Rows from block 3 of the text encoder of a small text-conditioned image diffusion model, named by matrix and row number. Rows with one number within an expert belong to one neuron, the router's apart. Each number is 128 + 24 x the weight over its row's rms, rounded and kept within 0 to 255. All counts start at 0.
After each expert's rows are labels from the 100 texts, of 14848, where the router gives the expert most weight on average: "tokens" is the input token at the peak. Only what is clearly more common there than usual is listed. The data: simulated telescope pictures of galaxies.
# router: router (text_encoder.blocks.3.mlp.router.weight, 32x256, trained with AdamW), inputs 86-171
# up: expert up (text_encoder.blocks.3.mlp.up, 32x64x256), inputs 86-171
# down: expert down (text_encoder.blocks.3.mlp.down, 32x256x64, transposed), outputs 86-171

# expert 1
router.1 [149 127  87 101 154 144 149 120 145 110 137 152 117 165 147 112 145 119 110 100  91 115 147 108 152 131 157 133 101 141 103 123 168  85 128 134  89 150 126  75 146 101 115 140 156 144 139 101 123 112 141 157 113 131 147 131  85 159 120 179 166  90  97 124 143  95  87  92 154 151 110 115  95 108 167 162 168 150 163 145 118 140  93 152 151 141]
up.0 [129 154  76 112 139 141 105 181  95 143 177 174 165 167 162 106 138 123 131 137 122 108 114 122 139 128 147  81 130 131 107 138 149 123 104 124 134 123 114 142 126 123 103  82 114 137  74 129  95 114 147 119 169 151 126 171 119 119 132 135 164 117 130 141 112 143 133 115 140 132 124 115 134 138  79 135  88 126 110 143 125 156 177  77 171 157]
down.0 [134 139 149 118 118 104 148  45 162  78  63 109 101 126 121 158  70 127 137 126 131 151 140 115 116 117 119 164 134 129 140 112  92 147 159 132 112 128 165 107  92 136 115 180 126 112 181 112 145 120 127 144 123 112 161 111 160 141 137 112 109 132 129 108 145 109 139 131 122 130  90 131  95 121 180 137 188 118 157 129 126  94 115 162 107 157]
up.1 [134 105 138 160 161 136 145 126 137 101 157 136 135 117 112 119 174 144 161 195 108  92 149  83 112 108 121  66 155 104 125 146 105 143  71 132 143 146 173 133 139  98 108 112 182 143 114 127 111 103 164 117 109 113 128 124 110 123 113 142 152 148 114 109  82 163  58 133 153  91 114 118 118 112 104 149 140 120 128  90 129 140 102 108 141 155]
down.1 [128 164 112  96 123 142 102 118  93 122 109 126 137 145 128 149  91 107  89  60 141 173 130 168 130 141 126 193 120 145 127 101 140 141 164 114 130 110  67 105  93 165 156 146  99 109 153 125 134 144 139 138 148 134 121 135 148 115 149 129  95 126 134 134 173  91 132 108 107 174 158 120 147 130 152  97 138 118 120 128 154 115 164 137 125 126]
up.2 [144  98 136 129 132 126  96 156 141 109 122 137 114 168 118 144 151 137 119 129 161 112 123  67 104 141  94 107 107 154 100 129 153 121 131 143  91 157 137 144 159 124 164 151 138 153 146 128 114 131  96  93 131 168 182 130 123 108 106 125 116 112 102 133 133 140 141  92  63 170 144 171  97 147 107 107 123 150 122  99 105 125 107  90 118  92]
down.2 [124 141 111 129 120 148 166 106 120 139 109 133 151  80 141 118 109 131 149 138  90 132 129 180 154 108 163 135 142  77 165 151 101 111 129  93 163  86 123 126  90 121 122 114 114 109 103 136 137 129 143 163 128  88  72 126 140 152 158  87 136 125 148 128 136 117 121 166 164 106 126  68 143 114 135 159 131 103 144 167 149 141 144 150 135 153]
up.3 [124 108 161 121  94 131 171 119 129 104 118  91 137 178 107 126 202 116 121 168 136 140  96  87 128 142 123 108 106 167 131 103 113 124 150 105 159 175 114 153 147 144 100 124 112 134 125  84 118 150 167  84 111 137 101  99 128 141 101 132 133 132 140 107 122 123 140 129 160 186 121 125 121 133 110 115 123 166 120 109 123  75 134  79 137 130]
down.3 [121 162 106 115 123  95  95 154 103 136 144 162 118  83 160 113  55 126 123  59 158 109 148 180 125 128 127 155 135 107 112 157 122 139 127 134 140 112 137 104 117 124 107 141 127 129 143 126 133 103  97 143 154 123 125 134 149  93 144 135 116 129 116 168 136 118 118 139 123  64 142 112 129 106 121 161 138  88 143 121 118 169 151 164 120  99]
tokens: "a"

# expert 24
router.24 [139 111 152  86  95 149  85  97 123 102 141 117 139 125 121 113 100 160  96 120 126 135 149 136 124 105 132 105 170 113 113 141 123 102 113 155 115 151 151 116  70 104 145 140 102 177 113 158 115 139 145 134 131 146 133 146 134 152 151 110 158 131 112 133 123 126 136 123 133 138  87 155 126 137 122 143  89  89 132 180 115 119 115 153 174 119]
up.0 [123 147 136  76  86 129 149 112 104 129 110 140 125 140 147 127  94 125 173 116 110 148 153 132 152 137 108 133  87 175 133 111  83 125 109 133 131 102 158  91  97 113 129 136 106 131 133 142 105 167 121 141 119 102 142 173 173 121 123 130 135 126 166 112 138  69 132 148 111 123 132 129 179 116 134 129 113 128 146 125 137 157 134 117 111 130]
down.0 [116 125 109 187 169 114  96 108 140 137 158 127 126 109 115 112 154 142  88 139 161 128 108 124 105 115 156 123 162  80 130 157 190 147 146 124 122 149  99 171 142 157 139 112 152 126 148 115 148  82 132 100 133 156 122  85  89 125 117 118 133 136  98 144 119 193 124 113 146 119 127 139  77 152 120 139 152 133  80 124 137  91 102 144 153 116]
up.1 [149 139 130 125 150 111 146 128 117 136 100 145  91 105 126 110 113 121  93 163 143 156  95 144 108 103 155 157 128 150 165 102  89 132 135 108 152 127 100 130 154 157  58 133 151  80 100 152 174 140 151 127 133 173 103 184 145  96 103 126 107  97 110  93 164 120 149 117 131 143 146  93 101 101 110 167 149 110 133 103 182 146 141  99 112 141]
down.1 [143  96 156 147 122 111 101 120 131 122 170  83 167 146 127 129 169 155 145 121 130 109 119 115 133 110  79 124 135 137 113 140 155 110 106 158 113 131 148 125 115 135 192 108 107 138 141 129  75 110 118 109 143  72 140  95  93 135 128 130 110 145 141 165 104 126  90 111 165 118  74 152 143 135 141 145 124 150 114 159  74 123 156 109 154  88]
up.2 [119  96  97 141 132 151 137 161 152 172 141 125 119 105 122 136 141 117 141 141  93 169  85 118 117  62 136  85 141  99 118 100 136 153 135 165 110 185 170 155 140 127 141 130  98 140 123 124 138 127 137 145 132 122 149 124 137 153 136 102 124 137 138 163 144 125 102 181 155 102 151 147 159 123 164 110 164 117  92  97 145 121 145 117 129 101]
down.2 [150 149 148 116 124 138 110  92 127 110 103 135 133 146 111 127 133 130 117 131 162  94 161 139 123 176 128 150 116 144 131 116 120 110 130  97 149 101  85 116 106 136 125 123 155 111 156 138 115 131 120 140 100 126 120 133 121 106 120 147 126 114 104  91  94 155 157  99 106 149  99 104  90 136  75 147 111 123 154 142 114 150 103 161 125 159]
up.3 [130 130 151 183 107 139 134 119 145 130 142 122 105 158 125 108 145 122 102 133 123 124 132 111 119 140 140 152 117 119 141 141 122  84 123 138  83 138 119 128  92 178 155 132 105 137 104  88 121 115 160 114 133 143 124 130 112 171 140 151 128  81  98 132 110 115 136 149 130 172 160 143 134 154  90 110 123 115 125 137 101  99 121 141 164  81]
down.3 [144 124 116  79 148 108 139 145 124 126 145 125 148 118 117 159 100 149 172 114 134 136 125 139 141 119 121 123 155 148 108 128 132 169 165 138 147  87 138 146 148  85 112 151 151 114 149 174 114 140  98 142 134 128 135 118 140  86 134  96 118 149 165 137 139 141 137 125 121 102 123 112 127 123 167 146 129 150 147 111 170 178 133 125 107 177]
tokens: "<end>"

# expert 14
router.14 [152 132 123 101 135 108 117  98 134 108 159 125 138 132 110 183 131 112 101 100 151 150 157 111 109 114 106 153 125 133 124 120 157 156 110 110 135 127 140 109 190 144 120 130  92 181 153 150 148 127 115  76 146 138 153 143 119 155 151 114 131  87 163 165 164 109 117  78 104 144 116 163 125 115 140 159 117 154 131 140 158 147 117 146 148 134]
up.0 [127 118  86 132 119 135 129 116  93 113 110  78 133 126 110 101 137 114  94 151 139 120 149 113 123 134 172 114 129 107 115 108 162 141 162 179 103 179 108 108 147 103 164 120 156 162 120 129 126 139 118 114 109 177 146 109 100 147 136 150 129 107 120  78 112 141 101 100 152 124 124 184 113 111 149 116 131 114 134 118 137 122 104  68 110 135]
down.0 [147 142 145 106 142 125 125 141 161 134 153 143  97 137 129 166 106 148 135 117 116 132 118 139 144 127 102 141 128 145 137 151  95 105  96  78 152 107 141 152 118 144  91 130  99 117 156 115 119  96 152 149 141  88 106 158 161  99 103 101 129 148 146 165 138 135 141 144 109 147 137  72 132 142 114 134 124 147 121 141 114 108 154 160 138  99]
up.1 [108  66  91 149 100 127 142 172 125 135 131 152 123 134 142 115 172 118 120 154  98 103 121 111 188 136 144 136 172 138 151  86 101 141 122 128  94 158 162 106 105 141 134 142  96 185  97 133 111 119  90 126 119 124 130  97 181 102 133 140 122 110 142 151 103 106 147 103 137 125 138 156 139 136 107 132 107  98 141 133 140 113 129 106 106 153]
down.1 [152 178 159 105 164 134 120  91 116 131 125 105 128 140 112 134  83 141 146  66 166 146 152 134  93 127 129 131  86 125 119 183 127 113 135 113 182  82 126 161 161 118 122  89 156  85 126 116 123 142 146 142 147 135 113 150  84 135 127  98 132 155 104 125 152 150 119 144  95 125 116 113 131 121 154 149 131 167 111 123 110 139 103 124 149 113]
up.2 [129 158 134 168 127  91 149 160 119 125 178 113 125 112 122 131 156  91  99 109 131 163 133 114 136 149 140 120 133 132 139 124  95 156  98 135 119 143  86 115  97 162 140 111  82 153 120 181  89 108 152 146 119 139 125 139 121 130  97 113 151 108 147 102 131  96 134 132 129 119 159 102 139 129  78 161 119 107 103  89 175 155 116 106 104  71]
down.2 [125 114 128 112 166 165 121  96 110 107 107 131 130 137 101 135 117 162 160 114 135 111 116 102 117  95  99 128 114 118 118 113 127 138 158 146 128 110 157 122  91  90 144 151 140  89 138  76 121 114 106 115  93 129 145 133 133 138 144 123 104 138 134 124 137 156 107 130 140 118 114 138 139 124  98  83 118 147 151 174  94 104 116 137 178 167]
up.3 [118 140 132 145 106 142 128 154 165 146 108 116 128 118 113 160 123 113 156 126 108 140 126 117 144 115 159 107 123 147 142 113 109 162 172 143 114 114 138 169 112 128 102 119 114 143 119 145 141 119  92  90  80 150 156 127 176 122 127  86  91  96 117 109 144 182 156  83 131 130 158  97  98  98 145 153 152 102 153 152 103 135  92 139 123 143]
down.3 [ 93  86 130 156 140 131 135 102 106 134 110 146 136 133 136  93 141 131 145 134  97 107 134 154 125 154 148 100 137 127 152 104 112  50  92 124 110 153  85  74 124 171 162 110 155 152 124 142 134 141 122 157 158 140 123 112  98 138 134  90 146 123 119 111  96 111 163 156 146 114 122 127 176 131 170 103  82 107 115 181 145 132 144  91 122 159]
tokens: "spiral"

# expert 4
router.4 [127 131  94 180 137  97 142 117 132 159 103 124 164 112 113 123 153 128 153 107 125 166 135 142 124 116 117 139 102 125 155 115 134 115 145 149 135 110 112 135 174 137 113 161 112  78 109 127 120 157 112 144 152 121  99 112 124 126 150 137  76 129 132 112 116 126 132 124 123 115 165 107 122 125 161 142 163 153 162  65 171 116 131 133  83 126]
up.0 [167 127 153  77 147 137 161 123 111 101 153 142 133 171 126 127 124 126 119 144 147 163  86 182 121 137 120 128  72 131 115 115 109 171 104 116 134 118 141 122 130 143 155 151 121 104 127 120 159  86 142 132 127 121 128 141  93 173 119 126 183 102 178 121 178 102 136 133 125 125 144 146 154 140 148 128 112 133 162 101 119 118 107 157 116 148]
down.0 [144 104  74 179  93 108 106 154 136 143 110 130 138 107 145 140 152  90 151 169  91 106 122  90 156 152 107 153 168 137 181 119 137 166 104 111 145 113  90 160 139 107 141 129 124 165  89 144 165 143 122 149 141 130 159 129 148 116  99 160 112 130 140 118  86 147 116 107 125 142 119 152 111 153  99 138 155 109 109 114  90 154 118  89 120 118]
up.1 [128 123 121 108 161 127 135 111 125 102 101 124 163 135 145 109 100 137 124 131 124 133 112 153 101 114 108 149 124 153 137 125  53 105 101  94 121 127 122 108 127 169 130 152 127  92 111 126 124 156 121 208 109 127 166 123 100 113 128 150 118 110 140 165 122 104 167 152 168 101 138 140 160 122 110 173 171 117 124  85 121 137 138 159 138  74]
down.1 [131 118 142 148  83 130 139 140 111 164 163 123 101 150 111 144 146  99 136 133 113 120 136 114 155 147 138 120 116 106 127 133 189 140 138 140 139 136 136 170 144 103 114  97  98 144 152 146 123  86 130  72 137 136 105 139 176 162  94 127  96 169 126 118 127 139  97 113  93 151 115  98 103 134 141  67 122 129 136 154 134 107 103 112 106 171]
up.2 [136 122 136 120 145 116  77 100 142 154 155 112  97 123 155 170 115 137 117 132 119 155 129 168 148 151 118  87 184  93 126  92 129 183 157 107 168 142 148 133 144 101  59 116 138 150 170 156 168 150 126 129 116 139 141 141 128 137 114 121 106 129 146 143 149 126 157 132 119  90 123 120 140 119 142 116 123 107 114 160 160 119 139 173 138 155]
down.2 [138 123 122 130 101 145 182 128 114  98 112 158 125 147  96 100 145 153 117 134 131 103 119 105 107  96 126 164  94 158 138 162 136  68  94 157 102 109 131 133 103 142 206 140 121  94  82 111  86 125 148 134 159 116 106 126 125 120 142 120 163 137 105 134 101 133  95 176 135 164 115 150 133 149 115 166 114 168 153 115  90 130 138  90 130  86]
up.3 [137 114 111 163 147 111 134 137 102 123 103 160  98 132 139 123 157 139 118 147 146 138 133  72 125 153 107 153 126 163 125 133 128 125 116 146  92 169 143 105 152 129 128 188 153 137 144 121 131 156 117 118 106 174 195  95 106 115 110 164  84 108 116 114 104  85 100 127 113 149  86 173  98 130 132 122 124 143 137 130 147 112 144 128 157 147]
down.3 [119 172 147  82 125 123 130 108 156 128 138 115 152 131  93 115 110 108 162 117 126 122 135 192 139 107 161 105 128 110 126 120 106 129 151 115 163 112 126 158 130 134 120 100 119  98 112 137 131 114 153 133 145  93  89 171 157 147 139 114 138 142 134 144 156 174 163 114 144 117 166  74 146 141 128 131 120 114 107 133 122 134 113 124  93 117]
tokens: "<end>"

# expert 15
router.15 [117 113 129 137 134 161 141 155 133  98 183 169 129 106 141 120 142 141  85  96 128 114 138 102 151 150 114 152 166 145 126 159  99  98 146 120 102 151 116 129 147 136 105 109  60 111 106 131 147 146  56 141  85 125 164 131 174 146  83  94 130 142 132 141 132  56 134 124 214 180 126 160 126 193 104 141 125  98 124 127 136 152 126 145 137 118]
up.3 [125 108 130 102 136 105 146  97 128 163  90 103 120 119 103 110 148  94 109 121 106 126 164 133 102  99 138 117  91 117 103 134 106 151 121 111 142 105 155 143 123  87 170 129 157  91 141 112 107 101 180 140 128 151 110 119 148 135 159 128 112 114 151  88 120 142  98 141 137 126 142 121 125  92 130 118 130 127 168 133 129 114 117  97 126 152]
down.3 [117 145 119 178 111 136 108 172 133  97 165 149 129 122 157 142 123 133 139 139 146 150 118 112 126 160 107 135 177 139 139 147 151  99 114 148 109 154  84 111 145 149  92 112 109 149 116 129 155 177 100  98 108 111 157 122 108 119  87 128 130 142  69 161 130  98 154 112  91 116 146 145 120 139 124 135 119 105  96 126 145 133 131 159 122 105]
up.4 [133 126 139 143 116 129 115  83 119  88 142 123 122 164 123 100 115 162 108 131 180 133 164  93 110 100 131 159 131 142  59 149 155 113 141 131 131 116 109 110 135 153 200 111 115 149 108  90 147 141 107 172 138 125 147  78 130 100 122 150 134 111 118 133 114 107 131 121 110  85 130 123 131 143  87 126 136 103  90 138  95 165 140 191 146  89]
down.4 [114 128  94 112 133 138 125 176 135 178  93 143 157  94 135 167 142 104 159 143  86 128 106 151 130 144 136  94  93 117 186 120 109 152 108  97 146  84 182 156 142 110  90 125 135 161 127 153 148 112 171  92 101 125 113 132 140 144 131 136 131 177 139 144 134 129 106 122 151 139  94 110 121 101 167 128 110 112 143 124 154 100  72  96 100 136]
up.5 [160  72  93 100 135 119 150 139 164 135  67 132 109 113 121 134 139  86 147 136 128 121 155  74 117 111  90 114 121 107 129 106  92 182 132 143  94 112 163 156 115 118 147 129 133 129 173 137 146 116 130 159  99 152 136 140 127  98 133 144 109 146 138 117 123 118 116 125 110  76 139  99 115 156 117 155 153  97 129 107 106 193 125 132 126 126]
down.5 [ 87 169 126 154 107 139 108 118 100  80 167 123 133 155 134 128 141 185 122 127 160 105 157 201 111 126 127 133 156 158  97 154 194  79 123 121 147 122 112 112 135 127 105 113 145 153  95 109 140 123 120 117 134 107 122 142 123 148  93  93 148 113 120 139 150 153 114  87 143 168 100 159 122 129 124 143 132 107 113 124 142 111 127 113 128 134]
up.6 [130 103  93 106 109 136 140 121 126 125 140 143 119 122 154  74 139  88 149 114 129 160 130 149 129 117 126  97 109 138 156 126 144  86  92  98 104 147 122 104 100  95 202 147 124 141 124 118 125  89 137 145 106 113 100 141  86 145 145 152 174 122 162 116 179 132 107 151 110 176 139 129 122 137  85 136 104  68 131 123 141  96 129 122 117 112]
down.6 [172 106 117 124 139 140 157 122 166 141 143 124 102 140 140 108 127  97 147 108 139 113 145 141 142 123 167 128 113 127 172 103 100 135 145  66 102 170 154 128 118  91 154 144 118 141 111 127 104 141 167 151 149 167 134 145 119 124 134 100 171 150 120 120 112 106 166 150 116 165 131 117 171 133 124 148 124  91 131 195 139 113 152 126 154  92]
tokens: "star"

# expert 9
router.9 [145 123  88 168 124 152 132 146  89 125 131  85  96 120 122 166 101 105 131 140 138 168  97 132 173 156 118 117 166 140  84 102 180 149 138 128 150 123 136 129 147 157 109 136  82 108  85 103 135 133 163 106 129 127 122 141 149 141 163 135 137 133 124 173 111  77 143  96  89 140 150 110 132 110 132 105 112 101 115 150 139 119 135 114 136 121]
up.3 [123 103 132 131 128 146 103 155 109 140 139 125 131 129 137 139 101 109 149 146 113  68 164 101  78 100 114 122 147 120 124 167 207 131 140 126 143 107 152 124  88 114 149 147 160 109 138  98 121 112 109 128 116 147 129 166 132 102  93 103 130 131 133 119 137 139 143 153 103 128 125 107 116  97  93 126 127 111 139 126  74 156 139 124 115 119]
down.3 [137 153 110 145 110 128 141 115 133 146 137 114 127 143 144 122 120 142  97 110 142 169  83 163 191 159 129 136 113 118  93  95  78 132 109  89 139 111 127 124 173 149 102 105  91 154 129 117 147 129 144 134 154  80  94 134 111 156 157 146 118 129 132 149 154 118 117 116 117 109 128 113 127 145 167 140 102 121 122 163 164  81 151 130 163 145]
up.4 [130 151 162 161 117 152 126 130 144 119  97 106 118 167 131 132 108 144 153 128 117 144 171 129  83 127 110 120  94 151 123 149  97 155  91  98 111 108 186  91 100 140  96 128 113 123 160 152 177 162  96 121  90  98 111 137 183  76 162 146 111 160 137 133 126 107 146  95 107 114 121  89 131  86 114 129 154 145 114 147 114 122  79 145 143 109]
down.4 [101  95  94  79 127 107 125 122 110 132 157 147 145  98 134 122 144 108  83 120 139 109  87 126 155 143 119 108 163 102 132 116 143  80 159 155 147 118  75 175 159 128 157 138 152 142  94 117  91 101 131 110 164 147 113 123  87 177  85 127 140 101 113 111 124 154 108 156 145 146 131 147 139 164 133 132  86 116 138 108 119 130 163 103 106 142]
up.5 [150 133 156  88 111 133 128 138  83 141 152 133 135 118 132 129 143 153 161 132 142 112 162 136 151  95  83 171 126 127 126 117 100 129 119 142  78 165 133 111 147  91 135 113 180 119 126 169 139 138 154  90 112 117 111 156 106  54 131 108 114 156 128 152 133 154 101 113 109 132 142 145 134 107 142 107 111 102 137 121 108  99 134  96 143 101]
down.5 [129 119 133  99  96  99 114 118 164 121 117 142 140 173 122 157 166  66  80 118 138  98 104 112  86 108 150  79 103 141 133 146 105 140 134  94 124 137 155 143 137 113 140 136  96 113 149 136 170  98 119 136 136 196 158 102 121 173 121 154 140 117 148 102  75 116 112 121 161 125 130 108 141 146 112 122 159 139 109 103 141 168 135 138 119 118]
up.6 [140 126 166 159 108 166 143  83 118  70 108 112 116 123 117 116 154 127 154 157  91 134 104 117 133 118 122 151 152 167  92 121  99 102 146 156 146 117 111 143 104 117 145 155 131  95 119  89 118 151 115 125 111  99 125 140 137 120 122 139 140 135 124  92 118 147 156 149 134 112  83 138 132 155 155 122 111 121 163 160 145 112 115 126 140 184]
down.6 [124 142  90 121 152  86 104 166 138 171 157 118 144 133 154 144  90 134 109 100 149 130 125 153 120 152 134 111  96  87 148 104 167 147 131 115 122 135 118 103 162 137 101  91 119 170 127 161 127 105 134 118 147 150 123 111 122 144 124 112 109 134 135 147 161  83 103  92 104 131 159 106 111 101 141 120 125 152  96 110 104 125 158 139  81  84]
tokens: "irregular"

# expert 6
router.6 [177 157  61 150 151  98 142 160 137 115 134 110 121 149 109  86 139 162 168 132 122 149 126 160 113 110 156 146 107 161 116 111  90 138 135 158 159 115 141 140 151 189 121 115 178 100 160 153 146 145 110 141 117 116 131 134 135  98 130 120 105  95 104 135 128  92 137 116 130 124 117 114 135 143 106 116 160 106 144 122 111 152 120 125 112 113]
up.0 [140 122 121 138 154 124 168 114 132  77 151 166 143 111  97 115 161 136 135 123 114 121 120 116  82 166 103 158 120 150 130 152  70 120 108 116 141 147  80 117 105 106 123  71 154 142 100 107 162 132 155 127 127 167 120 122 118 133 127 107 160  88 137 106 110  79 106 101 154 135 132 117 127  76 109 111 138 136 129 192 109  90 141 136 161 110]
down.0 [175  90 102 187 140  90 143 124 139 133 148 139 124 126 138 108 150 152 157 128  95 117 147 170 117 158 103 155 171 148 133 146 142  92 120 101 150  82  90 151 120 100 156  96 146 143 127  93 134 127 163 131 128 171 146 148 103 161 128 157 145  62 124 137 103 114 136 112  97 124 123 138 153 127 109  85 123 135 107 143  86  90 153 151 141 138]
up.1 [109 118 149 138 132 104 148  94 117 115 129 119 172  98 190 124 126 133 146 113 124 144 144 104 137 163 101 154 120 122 152 146 168  95 123 106 107 100 150 145 100 108 166 112 140 121 162 144 100 105 147 114 137 149 130 139  81 121 108 143 110 163 102 127 111 107 180 147 103 164 142 101 117 139 105 161 108 169 129  73  84 109 139 146 100 117]
down.1 [128 112 132 156 139 134 123 139 155  73 137 148 128 121 149 123 123 103 131  95 121 131 112  89 119 122 152 148 108 137 177 128 142  87 122  96  89 130 156 142 102 105 131 145 123 143 109 167 116 132 156 138 156 133 153 198  72 137  95 110 151 126 108 116 124 131 129 126 115 147 151 149 158 121 109 122 151 141 147 105  97 101 125 137 105 134]
up.2 [128 149 139 161 119 119 131 129 151  78 104 141 141 142 107  97 131 172 163 166 110 105 138 127  98 117  96 179 118  86 127 126 117 145  93 121 160 126 133 124 115 107 150 164 145  98 117 105 124  73 109 151 153 133 144 120  93  88 139 147 172 137 134 169 121 113 143 148 162 136 126 139 123 110  84 119 138 126 157 124 131 123 136 140 162 120]
down.2 [130 120 123  86 144 146 129 126  93 186 156 117 124 116 149 158 127 106  88 103 146 132  98 113 143 132 146  86 147 169 128 128 129 115 155 115 102 132 126 134 126 141  94  83  96 145 134 144 125 183 142 113 111 126 113 126 155 173 120 112  89 117 124  99 144 146 101 105  94 122 131 116 152 130 176 142 108 146  88 130 124 145 120 121 113 144]
up.3 [110 163 119 166 102 121 104  88 169 126 161 121 137 119 152 114 131 115 167 107  93 143 148 170 134 132 136 119  96 109 116 156 112 134  90 121 133 158 138  93 142 130 141 133 178 135 136 162 171 128 146 118 119 128 124 144 130 107 109 112 133  91 137 109 155 114 104 137 141 148 119 134  84 103 120  86 141 126 178 107 139 124 115 144 153 119]
down.3 [174  81 153  80 127 159 137 158  93 126 115  97 126 156  87 123 113  90 114 134 170 129 110 110 123 112 131 129 143 144  99 147 141 103 175 106 105 139 102 138 151 131 155 118  98 126 115  98 111 119 103 114 129 107 138 145 145 139 111 122  83 141  92 156 118 122 165 110 139 102 128 127 135 172 121 137  96 123 104 128 127 107 119  95 110 128]
tokens: "<end>"

# expert 7
router.7 [104 137 107 113 137  99 109 142 140 172  77 112 110 149 108 145 140 120 158 175  94 134 123 159 117 129 119 111 102 141 146  85 166 150 135 129 122 109 148 147  94 126 150 151 200 109 116 135 125 115 185  96 150 164 103 129  89 128 172 160 109 111 130 118 148 173 134 109  66  96 154 126 121  70 127 112 147 117 127 146 118 135 120 128 138 128]
up.0 [ 99 133 148 118 121 138 140 110 157 114  98 148 149 136 121 152 173 147 138 165 111 106 101 127 116 127 152 119 144 162 173 136  98 142  99 144  66 166 169  90 103 126 140 173 167 127 156 128 152 184 113 133 141 137 132  98 138 147 143 133 126 115 123 157 112 152 137 119 148 105  86 141 111 145 179 119 163 121 121 144 131 109  95 146 123 144]
down.0 [143 120 102 121 135 117 110 158 110 151 121 109 119 134 127  89  92 103 102 111 120 130 161 134 147 144 125 129  91 115  87 132 140 132 154 124 152 110 100 150 133 126 131  81  81 109 122 113 111  74 138 126 130 133 151 159 108  93 107 156 142 132 123 105 147 109 112 117 115 142 180  94 151 116  99 131  82 130 154  99 119 142 148 125 143 129]
up.1 [141 107 110 143 126 117  66 116 127 150 125 129 137 125 108 118 118 132  65 131 173 160  82  82 115  87 158 144 134  97 116 106 138 127 127 119 148 113 114 148 149 137 136  88  74 101 123 107 116  95 141 188 153 152 137 121 135 130 128  92 105 123 143 164 112  95 117 130 118 173 140 139 154 143 145 121 118 136 116 116 137 121 167 128 131  83]
down.1 [111 151 108 121 134 135 187 133 152 116 129 123 117 133 148 134 131 121 174 121  92 111 158 155 144 153 101  96 107 140 153 160 128 125 126 138 123 116 130 121  65 131 131 154 190 139 118 129 129 152 102  72 100 106 111 112 135 148 123 131 155 125 108 102 160 154 150 126 155  97 125 118 125 110 135 144 143 117 125 126 111 141  99 170 134 155]
up.2 [176 125 141 126 135 143  94 116 133 162 174 166 151 149 136 144 139 113 132 111 181 117 131 120 151 131 117  95 117 106 109 154 156 165 162  93 148  88  82 136 164  77 146 158 106  80  93 111 130 153  73 132 154 170 144 151 118 137 129 124 134  93 140 176 159 167 145  58 155 130  86 113 138 144 150 129  94 126 125 127 128 144 140 115 135 151]
down.2 [ 93 144 126 120 103 118 140 125 132 101  90  76  92 116 134 131 112 121 125 145 102 144 129 124 108 150 127 195 154 160 138 119 103 138 103 158  98 130 160 122 106 154 158 126 125 171 141 160 148 102 173 113 116 136 117 111 160 119 128 155 119 164 110 105 111 110 117 159 126  92 142 141 108 123 111 136 139 108 146  83 120 137 133 151 108  93]
up.3 [133 148 107 146 108 131 124 132 164 168 110 115 131 160 145 126 119 113 116 135 108 149 136 132 115 153 116 139 117 165  92 147  94 126  98 131 140  85 104 141 108 133  93 107 134 141 138 144  97 163 135 126 116 130  66 140 158 136 120 132 129 112 106  83 140 120 157  96 137 141 169 111 141 123  79  97 120  79  85 138 132 145 131 115 152  99]
down.3 [142 114 145 108 160 122 137 140 115  87 141 143 139  98 105 146 159 131 141 133 149 106 133 116 157 118 128 135 125  94 167 113 165 147 155 155 109 168 159 113 155 116 144 151 112 153 110 120 142  97 137 104 143 145 155 111 109 119 162 138 134 170 161 156 124 127 105 136 128 115  88 145 109 109 193 170 157 145 173 129 124 114 153 156 102 139]
tokens: "<end>"